python train.py --dataset="made-up ball-and-stick molecule models" --activation="silu" --avg_pool_shortcut=true --projector_hidden=1024 --lr=0.0047 --shampoo_beta=0.95 --precondition_frequency=20 --adamw_weight_decay_other_params=0.05
Rows from block 4 of a small self-supervised image encoder, named by matrix and row number. Rows with one number belong to one channel. Each number is 500 + 50 x the weight over its row's rms, rounded and kept within 0 to 999. All counts start at 0. Numbers have three digits each.
After each channel's rows are labels from the 100 images, of 14848, where the channel reaches its highest value: "lies over" is the class under the peak; "strongest on" is what is common among them. Only what is clearly more common there than usual is listed. The data: made-up ball-and-stick molecule models. In brackets: how many of the 100.
# convs0: first 3x3 conv (model.blocks.4.convs.0.weight, 192x192x3x3, each kernel summed), inputs 0-191
# convs1: second 3x3 conv (model.blocks.4.convs.1.weight, 192x192x3x3, transposed, each kernel summed), outputs 0-191

convs0.158:456442485510524516597422544461560570529498522431530454426483429531500516528502556506492509452488545519434446537474515505527416434525545494542482513536499364560550422462513475593602472573523519530540564491534458421485536448430468414490502414405543536549392480658548385467418544483498513479583506472568527535511558361526560457481459544464437522507588603546488531509506592461451545548500473501431515503457545469451526505511445441581369565479492497420515450474491440410568482509497484449530536535498479502488495483444504446488432419452557560489456520488539464466471463470518505490
convs1.158:410430467538464416447483539487483526500547459523438571510490444479454477518495501498578510612565607500564425494493470502544538500560482428472439450553554478439509633448486527549576438551461479486540423534400504446557494522482497499526438434427459535529608510538505381440401418610562563529522488544487467542517470489438535502511519531530440478594504373407519467595543614479462510464523469481496484551515508368605568471439509539523493468485458521507522513547535470510527461557518474559488510503543540548494466550528508467489557503486486458446517487537569642510536534437522588514
lies over: white ball (31)
strongest on: space-filling (82); balls: three (52)

convs0.110:478625514496507468466498461492590400533503494507518492515493445477520490528489391525436448526465505546491482499523543503478491479501473470450523538509506510455558511484480488504511569439467492501491498504537444552471526495576521514471458478627522526528459487545549370527565498490500537495510562572527439658505514489456496443526492478491483498493474506475485552434525482487507491483509495449515558480516521526572448580530515492506293534505412487534473490457543534535517517506386507567250453519348495540522432484566527446462375485527465534518415454507471512472652472489502469540
convs1.110:531491523522519506691510488476492498631524372491511526492493497503491496512509527459508506519508544438517518471485448504515519507508458510484496502522489505480429556530489474525543549492589539509483518543506470526507501493793518487549509523493488507492518527515483424518511497500499469496486474414490500489485524536494524461470460522392473520511496546477505593494470484597483479497512495537482736536530543477493532496475479517482498488506481526485488499507496492518495499493489468492161505479463502534520498522518461533471450501440520485509442472471459473491527525502529514459
lies over: green ball (25); grey ball (25)
strongest on: space-filling (100); balls: three (31); balls: four (28)

convs0.94:569501503443493438550389531464534405485485494400476575487501447479486434450505579518398457486454566555563510496388509556490524487554425497449492485474463538477400510517516476528519492596456489558556447496436529526507524461541528511517496483500491586507426555536577508518483424483384469549472481447540467454416491487390486514502531431558496460482439502397493449539509589503486448513596470589544406518479428517488409446572496488540481538578573524619599479523482497621499472559579465458542546429453503513442446512464459549478488612459431501503558538528540417461451495546524503429
convs1.94:423515514570516567386499559486408555557494450498431530537493509515508422546529457425512581565514477515498581509535515463517496503428483461523401417544501519529532484511446572484546442593506500478569450511470477485509509503517510496532408450632467516451524499441519433476482385568526544525503568525482387522427450616514531400457532490493397522564544477548466460538489527474457491425460558485462520502502517403506472535507509489529456485592536514467519514542511450525486468507652442500446372530600406538505525458497420539536610473454543494492413421536576563434490560490506546535
lies over: white ball (77)
strongest on: space-filling (61); balls: three (27)

convs0.160:504526459439410450512476470541485456503514515578576484492455487564493352473402485541544459530573450485423588558520438407500495539483497468465477596434500451518446427475524513405431604563493518445494521521478468497469390436549525533364410531519496476432518502622473485446502501410559509594541454483456453419493532442482548443528544527446471476441514425548472458548495533523496439491473530483559472478496450560430496480465490473543439573467445604536440387515512425442482462539453494512461469417482529497441521543492534383433528508457441486422466483518448479450455491397468505479
convs1.160:486484557502423498491480522451567449433515507459593478515457487479441451493612563493503464485499576482562575471477467420545487477500470502510513474430438551470471478514453535470495598524509496471459509478392468568540492472453571528468463532461486395454640590509567444407479521490638636627533500485476413525450501506479525460473477441489520514459522530519472483457483544503566408484532487550529609507505491594502481468386477512510593488513428476551521413494447460455450542453462437468519527564531491510558440511451509424427435520403514439506442494592415465483397508469550551455
lies over: white ball (42)
strongest on: balls: three (55)

convs0.88:473450467491493446428493499384503479551469569626487508533470514524475496461503481471516544588569573555512492298504446522525478527522614512472521486490486474491509445452487378539531549495441452572520484527509492538538600546467530508592464513550437426521482499436419575449591466565450527577471541586438495447475537421512527561589552582412451460507558445471441600530523417541570468516458485453512440531476516453530453521535520485483578513461445528427484450580442422481382444549505525577461489530506477459489545554486565500418502477485536465505507427475552419517495484530458505497
convs1.88:476460493404453466526555451540475489486518466482456501509551480482563552531602510390568479445615495340373500527564572608523513464481441542546549525526539517526463481490488514469530517495492469450474545531504461581418506483468508452434508394482558420454541500558523523445524540486508435596490494526492539470501495380484519486547486558583446496532509552510579548555493605433458523530469464529446458442515497481551423499439491448515391506465367347500482488484567434507528476450521548482523516444475563576484511503496467482465588550558473450407571484527496454592523509432496538562
lies over: grey ball (27)
strongest on: balls: three (69); balls and sticks (64)

convs0.156:487504518505495479471510528457523480587429455526468602396538586467535464466539536468494534469490458362545448470426493521565442507426480457563421544559526500522487498465476442593514518505469456525379494511435525464453553404451440463565515584523463478547541501503493548455436468438491488513458528462502572544544543496512542467534506456518541659457504445479475463571523454436573533446559395509476523482380512392550586491530547522469476510416510461531480512507519542479463501602533583516516485412427524445400566533513475573574414486424404477593531448521469439474494519494430550498
convs1.156:612521485410540508545478540444460523447545452458498555555524443520416494530453444507523503480471562456481461559500421442428480468530589480493584565539467561448490529451485491503503515502463518573398487568491576474542424531476501467525532564555464584604577488508398514529545553539447520482550432470543504455447456553486511537422460466528449557325398564403470557535533432509420579486493530500517422501512551567458511513447377501400505493523553449504473493527537556477522498377421458543554518573491437402495489460502502470571454479526511470566523496499501529519527383551555495514
lies over: grey ball (35)
strongest on: small balls on sticks (78); balls: three (39); balls: four (36)